config = dict(
    crop_scale_min=1,
    horizontal_flip=False,
    norm_position='pre',
    widths=[80, 160, 320, 640],
    beta2=0.95,
    eps=1e-08,
    max_precond_dim=1024,
    ema_decay=0.995,
    epochs=46.7,
    final_lr_fraction=0.1,
    warmup_steps=3560,
    adamw_weight_decay_other_params=0.05,
)
Rows from block 9 of a small image classifier, named by matrix and row number. Rows with one number belong to one neuron. Each number is 128 + 24 x the weight over its row's rms, rounded and kept within 0 to 255. All counts start at 0. Numbers have three digits each.
After each neuron's rows are labels from the 100 images, of 14848, where the neuron reaches its highest value: "responds to" is what is common among them; "peak on" is the class under the peak. Only what is clearly more common there than usual is listed. The data: rendered made-up planets. In brackets: how many of the 100.
# fc1: MLP up (model.blocks.9.mlp.fc1.weight, 1280x320), inputs 214-319
# fc2: MLP down (model.blocks.9.mlp.fc2.weight, 320x1280, transposed), outputs 214-319

fc1.110:079189134091139142119143093132127125112133138166132141070131088161125144113140164158116143139107087133115135153130114167155126152115133141106117119126128135149140108145130127138161127141116118125137107134132102135117119135058136137140117147117141124111143137125120118136106114086136144127196153129187126131133141104110
fc2.110:070141213127123091116157110146100143136098111117103092160126148150107107103160143103138120124139117119143159071119117130115142199136114158138143130130124114103120124136143156135140139112139120103152151130106109109100106141090137155105120098138138146148099114121135124130179110122097128141122156119124128115146130138140
responds to: rings (100); banded gas giant (98)
peak on: ring (90)

fc1.470:126151133122108122138137166148147131142115141130130161137167157156128123159117179150078133113131139118089158140162134141109138108122119090159150225108140160126124167152114116129105170153135155117122104109109111148108144133076137125141101116156150137131162148136144154151117123081154154150094111130121132119198111079133
fc2.470:167167124125098150102178131171112115137148080084162173115150111155155126129086164147136125109093136129093138125105147167162146129122140123127158115180108158167107118140119136076125140126129100108143151129137137120093144149132126153123083134140148112090156126164146101155118099116182142122161146113136112127120146115131
responds to: lava world (100); glowing rim (65)
peak on: planet (72)

fc1.326:155186145109147133098116131139133108150141157129130149126109158183115168125104146121114123136144150156144135135139153097166113154142122119121146126116141201121151156150118141144126104136158104144131094175120117122130104127103168087137119150114118167128115139132106142144085125083166068143100133123084117175113128153127
fc2.326:107081134139135085177104097091147133136098132140119134134088119118145155135133114117137098118117125125101139115152136105121140096088127115134136139145130140144120119100130073170120115105138131111154151129151133127111150165102109152133160099101106090122123144137079102098167115137102129124142095100125166130134101124121
responds to: desert world (100); rings (72)
peak on: ring (40)

fc1.350:102127119102138186142083115113140110091126121121140115139112163093132146110163131154111168110104132141104130140125072116111121126144071141160111125126129151130144129122143140093080145132139108115165159148140177129116125071110164111095175130109133142126137111124073130118143148159124170102129136150134119094148138122098
fc2.350:122140129093128166122120178160101117117124168099085099126149080101138183121177121146106167086094116133139140138148127160089126099147104098171106117119121150152123163090112122150144156127135122086183136145151166157158123061163137120092182129103140140168137145125127163135166138131107098116116136176130142129108162120084
responds to: banded gas giant (84)
peak on: planet (59)

fc1.496:138119147144136101123170155130120134132127164108146103102133124126136129169102130100101127110147111139119138160107101147148118146145148150145129158178106127122113155144114145123087127108164152134138150119166089165113142144149151145107150098128107129166148165129146114120171159099140135154107097130147175123131071128152
fc2.496:150077154126114149151133111166135137120115099160153170104151149142138121148117162123170152093129147103111123116123121125140153172078131133121105120188139112123131149119123133119101122089144141151143114138132146106126144149079117118140113159136124137130123143107106114131115160141122148114136164146150135105082146123133
responds to: ocean world (57); cratered rock (42)
peak on: planet (93)

fc1.672:097120119134148130148161118104104192102160134159164124136140132099172122136151158102108116088149113106135188129136054099118122139132113137140135120144170110113085117140138118119129084125116103084093140136131095142093148110101161129153116169133196141143087155104132096125154139138153181129123130115136131130143127144149
fc2.672:094131151140131104098101109176147136083094119146116090077145163180160119098134170149150145121076121118094043170157160155110144087108115140113111108164150131131108142135143185120131151135170107106111142124116131110138126132105130117138143155107107136140112101118129154119122109080147177100095161108132130151139126130170
responds to: glowing rim (89); lava world (77)
peak on: planet (79)

fc1.246:113110140116132128123130088097148108153143139157113145140122125143173120126122100130123082156168134159134115118090075137101157151131121112114120152176151159176163100132092132116145129125190111126114160108134116136129128127119113124110169131085142132153171144109118093149119138150129204117134097118126086192164128151131
fc2.246:136142118157146115149132144135105154148147111132105168142138072147105115113127148130130103109135133147107129140143143137144072096128120184094127119121169114130120146089164130146148157112101129133129164095161112129141141090106164130151112122145111129102123140150106171055106138118112130091124089097150080123124110163150
responds to: cracked ice world (65)
peak on: planet (79)

fc1.426:117167100126130103108091134123128129111136154119107086149113135138150092146145098152135122162162089152151137103125145046132103136142137121111126120100165128100103141079077121157103103169142133131118131149081169167126093093152137093132176157137115120119136100087143140090081120137146129096132103121115128109108135119173
fc2.426:106141177127148162153132138126120146176070136148155143155119104149108138126177189085121151132074125122103136119112117118141127167128133104143127078147087148104124140142135121095159108100103115105152115110132134126116113129166142136119103134121103117136124115155155124120119151128138104120179137143120135126187135156118
responds to: cracked ice world (93); rings (63)
peak on: ring (34)

fc1.602:161112124144129141141158069136135165110115145121107186089185165084112137162143146120144115124175081148123122101079140150148133153098160071126107108155166094146146128114117102126136119149127132085099110117140105102119121163143143180110184087121145146115139151135112134139162143187071130139117110108119135119165132148126
fc2.602:114112135142098095097170120096122118125127144111159087153114101173119143099106138104113104119096091100155083152128127146102121129148119145123132096081148138115103141132105115121160115164092087129120131098080134147105089127122091137167158107099124108102105111138159150090106126125138138101122131101104158136141107126112
responds to: glowing rim (65); banded gas giant (48); lava world (39)
peak on: planet (59)

fc1.238:155140106148123185159121086085106128114118171129128135130157132103076125144097159132130131135143125114137129114110112140146118151148154140163155090141104112121106119110094137169116101163131112091107113149132123144132111129114149178097134098133175109124115151124141121100153127139129153159131132127175126118100099157124
fc2.238:155134158139117102137132164143121165095111108107096094100128104151129168164143119134160150134102138133124093115138144150104144102181119115103144111113142134108110139142132147089134093112160106125116097100097114106116157160115159105117120079098154103164128089123154167157158135074117081097131111114132119125147112118119
responds to: lava world (71); glowing rim (66)
peak on: planet (72)

fc1.288:167094113134168129078121101142135136131126099137095110141105144118140122128124103127127105116106125145104133145153100094132109082155156137143110078096212138127138142156124133109122128140163145121143144167126146118143099125134181119132111109080179166119133154112130179135163090066125128163129105108125146147111101120096
fc2.288:135148130126118122104174123135107103175136139136145129136104118097122104136123135104126129118116136110136120124118152094116103103114115149117131123116089126133156138086073150150127125117107080110141140159117123140136147133143095149114163179100161105080090127144130168155088128144176132123124148112116147164130083104150
responds to: desert world (97); rings (90)
peak on: ring (25)

fc1.126:153122111107102106095094077135117141178099129108161160148091135108137140118131103147136124131133130097142129150115102106102104144166119115118099095105126143157163143126113148119143115122170148107170127157161124136150120132160130112164145132123174169115144168150102135136105119111146145118132105117146152135076143128078
fc2.126:161109161119077102114143117113104112175129114132102151176102121083155110106161109093125143158123130187189135129095156100118115122138117149094124102130160139102140119113144135139136121103167110107116165161123103137134145143124113178116131124153120107117088168150101096203091136153135152131123102120109151185092055110131
responds to: desert world (61)
peak on: planet (76)

fc1.303:142114131110131119149087099107124085137119153134120152129136115133111125145157095099079129109169092145172137108144154088141094109103124155127143110157136127108149138152117130142123115141121126140134133161100163102106113115172161103120163193123169145133131145067191124128098119107195143111126120165152112136133139136097
fc2.303:122146104113171153126150150145145135132108125142115125124147142122156139117130150128131133135085115132106141103093114125154165120120152086172152102136068115116136138105156116146146099100132165147110163165118117152129110117192160090125109108149116068108161107120150133107116112172134113148164108168132133162162105123154
responds to: rings (93); cracked ice world (55); cloud-covered world (33)
peak on: ring (29)

fc1.391:115134172157172139114155159157126120104129157132182158129158100110104149149102158149121112111138168126131112148103132150115157144140107116174115173166126165124161121150121103105101099104140164116157164110169110119115186134147115145179087096119151119138150112113147113100156137121150134171140129142177112102124107141127
fc2.391:154115143083098151146108065184099133138142133159104159100129155130138132163124124154146119119110141109105146128143130099139159113109102142115132108179140087126090149099127105112146154092145145132130144109174098135129139185137124153133133142135148110154138090135124104124179108134107098114187138130135118117114125100175
responds to: ocean world (98)
peak on: planet (97)

fc1.160:113159140168136106119135141130134139149122147126161146125132136074128120155132162154110098098086125114121115137137160108114109134146136109179143147117150134107137188137100105140116153133142153104117095138164116141104149157114145081133135148126179119113127168130111140093135115110154121075108061146135114163165095124139
fc2.160:151108121121104142109164120129110096128100104144117178111084146128122143119077122135135161132122104086120139133132182133114153198145148099141175101143099116156137135168099143136085099092112140122138135124140118163116145138080142163126102131129123149132128148098135162159103095130131101165131135119134128142099120112126
responds to: glowing rim (89); lava world (79)
peak on: planet (81)

fc1.411:171094137093150096161143137094098121114103159112100127116138163108128142125137079119087123123113126122213091131146123065137127078104128164149115108121117096119122141130122116129141128162173132151115092175105167149145134100164127141133165155070132128148180164127162155144113083135113072126138091124113088177127099109160
fc2.411:173125098133126127145141112105154127137127096132109140083157123101155111112112117119144141128105078105107086119094154151124174147114156114127155088162089117140102141126146134153109142087146126132107112148147143152134143152095162109125081159141122114113101129119111121166117123175158135132149118121135148151127137103173
responds to: desert world (98); rings (87)
peak on: ring (29)

fc1.34:097149106119152123124099133088154103162137116125124126135112116119168151065119119144120153132119118110074090130127189082134098094161153105129120120076105157122132163190124164157146142122096075114134109128147127110139086116086160140131169139156166101141080093118105142137138110123167120114105129122107096163150154119120
fc2.34:116140141127155120084117126108116121102100125082121159104163149150135119077140134149114097084153130130159104127145144108141127149146171153110166139100144110122192147204129147124130103147145101143128183141123133116096143158102112096113159150111140151123149137083135134130112141118074120138111101144072168154115101125138
responds to: ocean world (88)
peak on: planet (48); ring (26)

fc1.533:169077080143130124104127144137128108154126124123139103175126109119141135114141119159157157152181201112132130144121096108125092103096115106167122103139151153141153153127145094083131149104116107113137151134146172118134135096119133154108104137168108086134119120138136121153113124141189123126107116171115134143090152149150
fc2.533:107117191117120124109148111128127131140086097131113112151140125097127157116122117088107140130133187118151104121076175113173138164150135143117143130140105148125143163131148142134111119118111115138143139105116122113130181100165112121118101153125147124095184153125136095127093136152080175139113113120176144128105140101143
responds to: cracked ice world (35)
peak on: planet (82)

fc1.139:145120139126115135080184132153090154104122156162113096135096158120082119137098131115152098101170085123124157132134139082133157120125132132138170088136121103088138126125091144102101123146136131108142139095150089123125140128132139113176104135135162128121124108086128141156145067155123154121126152122158125137136135132166
fc2.139:101181131140120139186112143150139167151122133095144107131154110148176160154143119140153132104141104121134075153118137155115130135134128087113113164106106142067140102144128136137140121166108134117101113128127117141128122155148123119074120107124128111124107115121148131088153111197144134130160114123158136140114076158111
responds to: polar caps (63); cratered rock (57)
peak on: planet (69)

fc1.513:108148131143150135159134132150135131134206156138123115112148135124186145163121140141093147123135156116089146101096123124138155187168118128143124115125156176135152137109113114126152140150158093112117125094103100107124090123117166116141172166159117119118136134102121063128125141157121155151120118151111133113168133114135
fc2.513:156167100104124145134112123138119131087103165144103127121163091124146108144150154167138121130093103146152143137120158070129085103149113142102126130080155098114141168106139163149143134128139122116137178125151140131138093092123127138112119143115132126107117119143149157070150128114137147110146133092091114082158150102130
responds to: ocean world (57)
peak on: planet (60)

fc1.734:118151131112114126140122096134135145166160166132123116137141133139138118163152063130109140136113119087116140088120078123157146134152154112132079132100157116091143150115117172107144100137134137132149144124110124153144095188165152118088111153138089164124077104145124125137115094104135137138131122127165159091171129166151
fc2.734:109120129141161128162158164119120149166133135133126098143181118152115125115150152124139144107129150142122134131132096130159116163117125119141131097139127159113147120120127151117134109128132146117104092095119144101119153118116130101153112121112134121139157153098183121064170108138126128129109129116165101130146108103121
responds to: cracked ice world (96); crescent (61)
peak on: planet (92)

fc1.743:135117128124146152106148150119137114125124133119108110130151133130131098117067131066130160133134133134129124103077086143119165129125111104130101128139116101105174097127121099157112110113141092053099100147154121128172135135110130141161141090118105087116073113127140164116137132105116149126132116088129165144084145124113
fc2.743:146157160138130123143110146114138119098109121121124113147140167111118152156142128121131119133148133107136136125122145132093114151181129097110122174086144125124149144140118145129184134161136098116128130142134123164102135137198129124162127124115142128156136132142162157152147109120163109124118129174130117143182115136115
responds to: cratered rock (73)
peak on: planet (87)

fc1.590:141127140084164133083127168135090184123148097109133127176133148137127133155146146120133148126150142132126150098128104136080112164134129178120118129115158115104123130106117159088130149113130126111131132143120143140136137130139115131132112149108147131105129124141123159110136096179119124149153083151124102113092131111114
fc2.590:089132143155111086184125132141131104140150151131124124126110137141134123136120135137159094118140123129062094129136193100117115107118146114157099131097170130075111128113108094114149145133155125135140132104146152115136125067150125166112128122139118154144130143159131105109154137150119115140117118143126171138134130108098
responds to: banded gas giant (84); rings (78)
peak on: ring (46)

fc1.240:132106113124168109154111134127145124120106117092142110167139075134136143145171083114088118122114141132146151126082136131126142104123141113131109134101153117119117118143100107170154093128154149098153122135147121176130092113157124083108119147120111141107096155126161125143119117091169125126145128150146081154124091134139
fc2.240:106151124169116126122124141105154115128149139123163096122190122156121133106142171142147159118121120134100103109110122117141144151142161131138155124137093082130126160135095126125131152113141155094166096133156157158132097149131148122132122142114147104129137120086141181098146101150075094159168136148101137129127127122149
responds to: cracked ice world (97); rings (93)
peak on: ring (64)

fc1.286:125168165120123106113116111079159117169137119135107123126120158134138154137152157094148129102135128121078153143120088121115107116128083147099113157151132110145122123100126117166120102146147108106154126138141132140120115106140105155144134103066115145111154124134121173146128124142126130140130127092091124105087126149097
fc2.286:096190120117116140106134120132126130129120144141120107115131126054161104105164156168121129155074129146131116117159091101160121100124090115147146104113139123148134143155134118119158126201146167124114126134090106130144157110128089111113104152126138156135108120145091151135113129135066104113134147144153149091133133157139
responds to: cracked ice world (56)
peak on: planet (58)

fc1.675:143113128184067151106110128119119156090153110111090142163128112125117123195100121156144136159112135124120163139111076163099140162164143113136113089123140137116106088151119100103121137088122119134133136136155128099114106142151149180120140159116141117145110132111140147147104123148182132111147126137155106156112101092158
fc2.675:111140119128113107094124113141124192093127158132107112116111115141181126118108132133190133127121132150096129137131151133130146081126102107149106144087106139152146132131122117134103156138125120089120149141176092084125136143124107146135134148122150110148118134122117175144121150142123109090179123157152123137141095132109
responds to: cloud-covered world (94); rings (66)
peak on: ring (27)

fc1.661:125116108143139131124151062094133140136161071121130138142168146120166167141135165118149111139123135144131109110110126133141104169111117131176150121147135113187141143151107120124191131200120121103119098127152118123136128125105120156153203104105168142103143099124121125128117156169073122110076127101126088181131115117125
fc2.661:149093169172078111115120136144165119100128103124149095139082125120125122080118101092096110123080118142172103147110089107114136106139110134095085120084094136092125117104131122107122118153136055156134112123086139178107119127091119120163167129119124122152155135118185157126139128111150188124124110123137121147146138139128
responds to: glowing rim (78); lava world (38)
peak on: planet (83)

fc1.267:063144155156116107120167108122161155129130137157212121145121123109148118129140175121102101091140136119100127121149144105129125111120146128162122194159137099093138171161098094151142114129119142064135102125146116137080167098130149082132138138158151138105105117104141119096150141107157113144112124148121152125148130121143
fc2.267:153130124153116146104140132126136077104099110119125183091120131131120100093111166162144172093067116083077113120142196110134157159107170122139141076174119101115115134177121158102119138091143088118156151142146108133098091140082128163154116135091149174144133117095142164144081143133127112145108169136133146157105133117116
responds to: glowing rim (83); ocean world (64); lava world (36)
peak on: planet (76)

fc1.487:116112144153177114140142097141119125129107148113126124157104162128150120134112096096140149114149142132107159109128128113159134164147179131136151122181099149101110139125123143102121144118136151176110158102126102130086101126144146127099130124090121160166132136094115155125130132155146124133136149089118136121146147137121
fc2.487:123122129099117150139094120111137162069128123149145127080095127142133117131137130074137119119107118142146173116117142124134143131114161153117131165168168135138113141119174125155092120117112097140151137084121152135124129108123180140121066093094121116145128156137124120120096073124126123113102095093114128118121115099101
responds to: ocean world (47); cratered rock (32)
peak on: planet (97)

fc1.388:093124132165091098169146131105164128151134124138182116136125114093163148124178179123098120062125125119133158117177147103149105136137118099163152166163118134107127188121110121177143106088093130106116085115137110133109107099123134120134145107118144161116122126120121110111140114109141136107086083153121141131154115121149
fc2.388:100129119123092147087180122112123057160074115118136168106099131110138131097095132160115144099092127110075129119146168125169150149149162113152137086125120096144115135189106137097101143109132109139127104113120110147095109158070140166146094134118151150142143143083142159154091139120156094162105158115137153132134140130142
responds to: glowing rim (82); lava world (81)
peak on: planet (50)

fc1.427:087128122118136156134144136182109132114141142153117127140138089148094110093126181106121143137094147153139137121098118141137147120096108141105138102109079161124108092135129112144140110135179125133134133119138147139156120100121056138122139153124122152101150142108130119135125113170159144140150151169134122080132118145139
fc2.427:117118136143119117147140115123118162139131142096160115121147123136110156148148150087180128096132147152098148118105158115138095136121095122126141144124157119078112137141103129177153142065159128114117138102096162095115132129102130134140133094177138112086121088118119099123119140113084118149128134090136146175101126154117
responds to: rings (91)
peak on: ring (50)

fc1.711:125148148135132094068115130141081110167126132129134113141108133178138123118086127156100130147106153125140129108165118087131146095136130140119126145089121106137125096108133127147155149118141069107139121081127099109165117124147127120194129149125121145131099119170103164162130142106151115122113126125110150160131110151143
fc2.711:140171202105103106142142146152135104131091098125126124130129140170139127155123143093089151159176174147232102139095143120160078104114122136110103139119130126102117146113113118150149116165116117114117125185156146119149129142095120112131145139173118104154126124128121117154121121167160156109116100100164117117135114120159
responds to: desert world (53)
peak on: planet (54); ring (26)

fc1.717:132132172130137092155180155134128112162112163130161106109100144100136121114125160133113138113137110154148147135146130133143123144139131112196147154162103126130133137175123107198087115112147162108125103133155110178109138132121130133144152178149162122125112162138135115127160139120111156130130073137169125139162075119166
fc2.717:144129116120073145129131101132146114122081100141141195118167132147147133138105153131133146115108134115115140124116149095168158140124129131130147113157142084148132143157102114108095136095159142133109133134133110162129147186077118143109125101132120171130122169082107126151106153121154115154161143130163133118090134142160
responds to: ocean world (82)
peak on: planet (70); ring (26)

fc1.322:128139103188118152142077147127134112112127098119113172103127136105134121092124134119090129117096102136113151119173141123142104086123147122118136120133161157167105103169126156141128136156110118151125180132129108160108136156101115153127109168151086131115130139134133141165092105119153147144151147128068135141118140124119
fc2.322:107142153116100088125145157136133172104147155110128123077181199105154104135096120134145130163115152113133106115136167101144117123135131080125105115105171129119116087156100118149154135150117142138138131145147078097101101114118127145120158091122151160172125089138147112108112069076153123124145124114161102121118072143127
responds to: rings (100); banded gas giant (90)
peak on: ring (51)

fc1.473:112100146135123122095099132154158082105129137141124127151145131180115101120132171156114139115135123128090127151156148116141146081115115089143143171106130122119124172159104094113106169152135138134138130134123080152143139122112140120110117107135168127118144089109125143125115152093133120133121157145127117146177127119102
fc2.473:166154097152110153086163169155117125148111095092172197105177121148144102117128132133128142123101139118071146136110136163120173132113166151152174118168129170127118124125133139079093117128132083143139148137123140125121145155117094155128086100134134124122146095162142107162131116103154139108198138133107147163102126117150
responds to: lava world (94)
peak on: planet (57)

fc1.500:145112136123115148071127141136116162109105102141101136159129140155090118140093127121093113098131171183130111145103168104123136127142131136150109104150154091129128101186132090119103134156115159125126118129139082149165164107140136099158147193083197161107137120125117149111106120120146115164143111124132120153152112096108
fc2.500:155130107166118130130151102132138073198111141125135168162143142117115112143111079111119131125115091107137088124108165115129121162090165105110155116146099142142110091101112139176123135121124122113138101149126138132124152126119084118119157145135114099101111145130114103207093118130138162143144138150156135193110096127123
responds to: desert world (87); rings (61)
peak on: ring (35)

fc1.321:102131122128134124129123114125174074135104097112176135132132129123135140131108141175175141122133108121134130192167148112137075158128142105130088126143104130149127146151122137153110115150123104151157168132155105164134093178128059096131166124115130161133143137131116148130101112135107108149134125129103113132074129129136
fc2.321:076157169122134104099089119119107125142130116113180138091117118122137127108109146131148121130109101092141104128152139161155121117162124109085125064104161151152148092181113101155131133140153101139137163119169112130151146138165142129142160145158122173138095147162109119102164107132124100112157164138117114152128080121126
responds to: ocean world (48); banded gas giant (36)
peak on: planet (50)

fc1.484:168104116156139128124088124129124132123127148146112119102109144130093140140123128160166128122143126118167123133123131156110117104096147081092128133126147125141153057150127156145110090140091156150136142082147145129122117189175136131138139148154125148120127153129150125160145110096144155124127139111134125149126112100109
fc2.484:162148108121115113087163095122131131099140143132133163121126177086155152105133112134123132102134116142099118129120102153151104130139128102117130081136150115134129160105153065153132139133087159088143188136131104078125112135151109126127163173092175122113122164143129149136105104110146125111174160117105098154153086141109
responds to: rings (70); banded gas giant (60)
peak on: ring (26)

fc1.343:090127104162069131142101125104115082156108128097117143079105163146115097108121135198136109120141126142116110144160110136153159152110163082114147135158104152127090132104105128090143097079115107122118101125173093159141115127099112142164153106089131134172118090132092155150081144106181093137162138114127181125089155156126
fc2.343:086113130145154073116108136109129089133085123102140112177127132108154106159164120167118135136152134115115123147170142134105092102144145131139161155099112111099135127119128096125123085114104139118084126159125175151149122122151111134134102119119138130124092138137080152134125154109106115133171181143098133136111101120091
responds to: cloud-covered world (42)
peak on: planet (63)

fc1.441:096185116118146165111092151128149132091126161145121131089126141139145112100146139137108124122121129131117159114122100191169104135125106162112104118152112107147109133151142132104177125140117166123090200124141076073103125144122131171158115091141151142137110108157129116151133102100109162115159121083101130113171111142131
fc2.441:117148160128142142107141138139090129142102162122103147141167134147123129119105156141097122126118141119127084099122135122157158172141139168086167105161118110129154116185146158152111121165110125126134113154127145137049124133118098121160110105155134111131150106104134108107115092116155149169168141137118112138148104178133
responds to: rings (100); banded gas giant (98)
peak on: ring (68)

fc1.684:093138084131123174161192125136098139120117140140129143107129169134130107078095131158129104135114087073136139111127160099100111125141131072179129071099154122115124160128130123110120118185132131130125093105136155131153101140124166105162116139168143125127097103130143107108189111125097145119130140113143124147157139120133
fc2.684:158104143120123149114107108109108133109107119127113097156052161126156148083148115148129099157105162109133097167136106138148115107129079138153097145083118169107130133126121120152195165109120085102160138121119111149123131185147077140134165102110148103165128122109111178136133145131096127144092113106093171132170144125143
responds to: cratered rock (62); banded gas giant (35)
peak on: planet (89)

fc1.123:135147149100110117129132130112127099110124101096131114176110168131128106159147105125091138111125117131106095073126149128126129156175119126160110113105078177141113145113122095134108152109117122159136108140115158125102134158119108177140140121111143196168154118126108160119150150149102143145145135133116115158125159115129
fc2.123:119121160121145153134124131147133121128120107134131133129076167126151150095161154121106133119129103152087114151153149143172125079113117128145129116091132152142115140090129096180166127098124121135172129155131088156122155153117085084181097103154151128142115143159087097115150131140136117154126141092127164081120134125172
responds to: ocean world (46); lava world (33)
peak on: planet (48); ring (29)

fc1.226:145165179149116105070114214088160104131124132121170146146114148155172156094096134146125135143094168138136125155161133141114119099158115113105086119096131132124126140110114114118140140120113107144143104115138154133155112142136143133162095141138150140138101118150100158153113118088101125093113110128114127134130147148161
fc2.226:133203168088118126091066165145142097133117146140146150162131167127141121100194139155113138142104158146130123120129159118106113132133143144123120124117127107167140155142146119123158139137098108097151150185114105153162117144092125106104114155107129095179108171131078118146112116166139175132126115135158153132130108141130
responds to: cracked ice world (39)
peak on: planet (60)

fc1.467:048146096175100135159139078162109095129094104142116136091147129144166117121114136141148137136155076115130126136116109127171129143111130105166103122096117135125117171093091097104128150135153140105167159142161131130136147112102101118175122120136105113129096106130130162103113143139181120135119137106161191107176150154155
fc2.467:105088154107116103144105145108139114125172104103107096163084148097132095138119092149127132138090115166154143143149143111099100148119142160124102141090111143129115131129146134114145147106080135126105143106122174112135070131071120113110204155128140117097083133141083148127131127156115123087091147087125143111111107130151
responds to: desert world (34)
peak on: planet (55)

fc1.351:137103139133107141106085149100134139136129118145141164170113129163168109120116161146158138150154171124121107125107100162149093094099111112142128090142093150125153115130132073111159140116140102142142159120098156103129085143149125169118125107147095119120068112157117157140111145140126142096118179134110150118072125139155
fc2.351:120158141150122180135120168178116101125098145097172138129148068080092186127142119142144090145156143139153156112077124164145119139100121149157139130166127162137156123128122133141168114131133110124149133140128087182119121153136109090105135176185155104076151172156076060099117118121123162102142098129180134103087147100176
responds to: cratered rock (58); banded gas giant (33)
peak on: planet (90)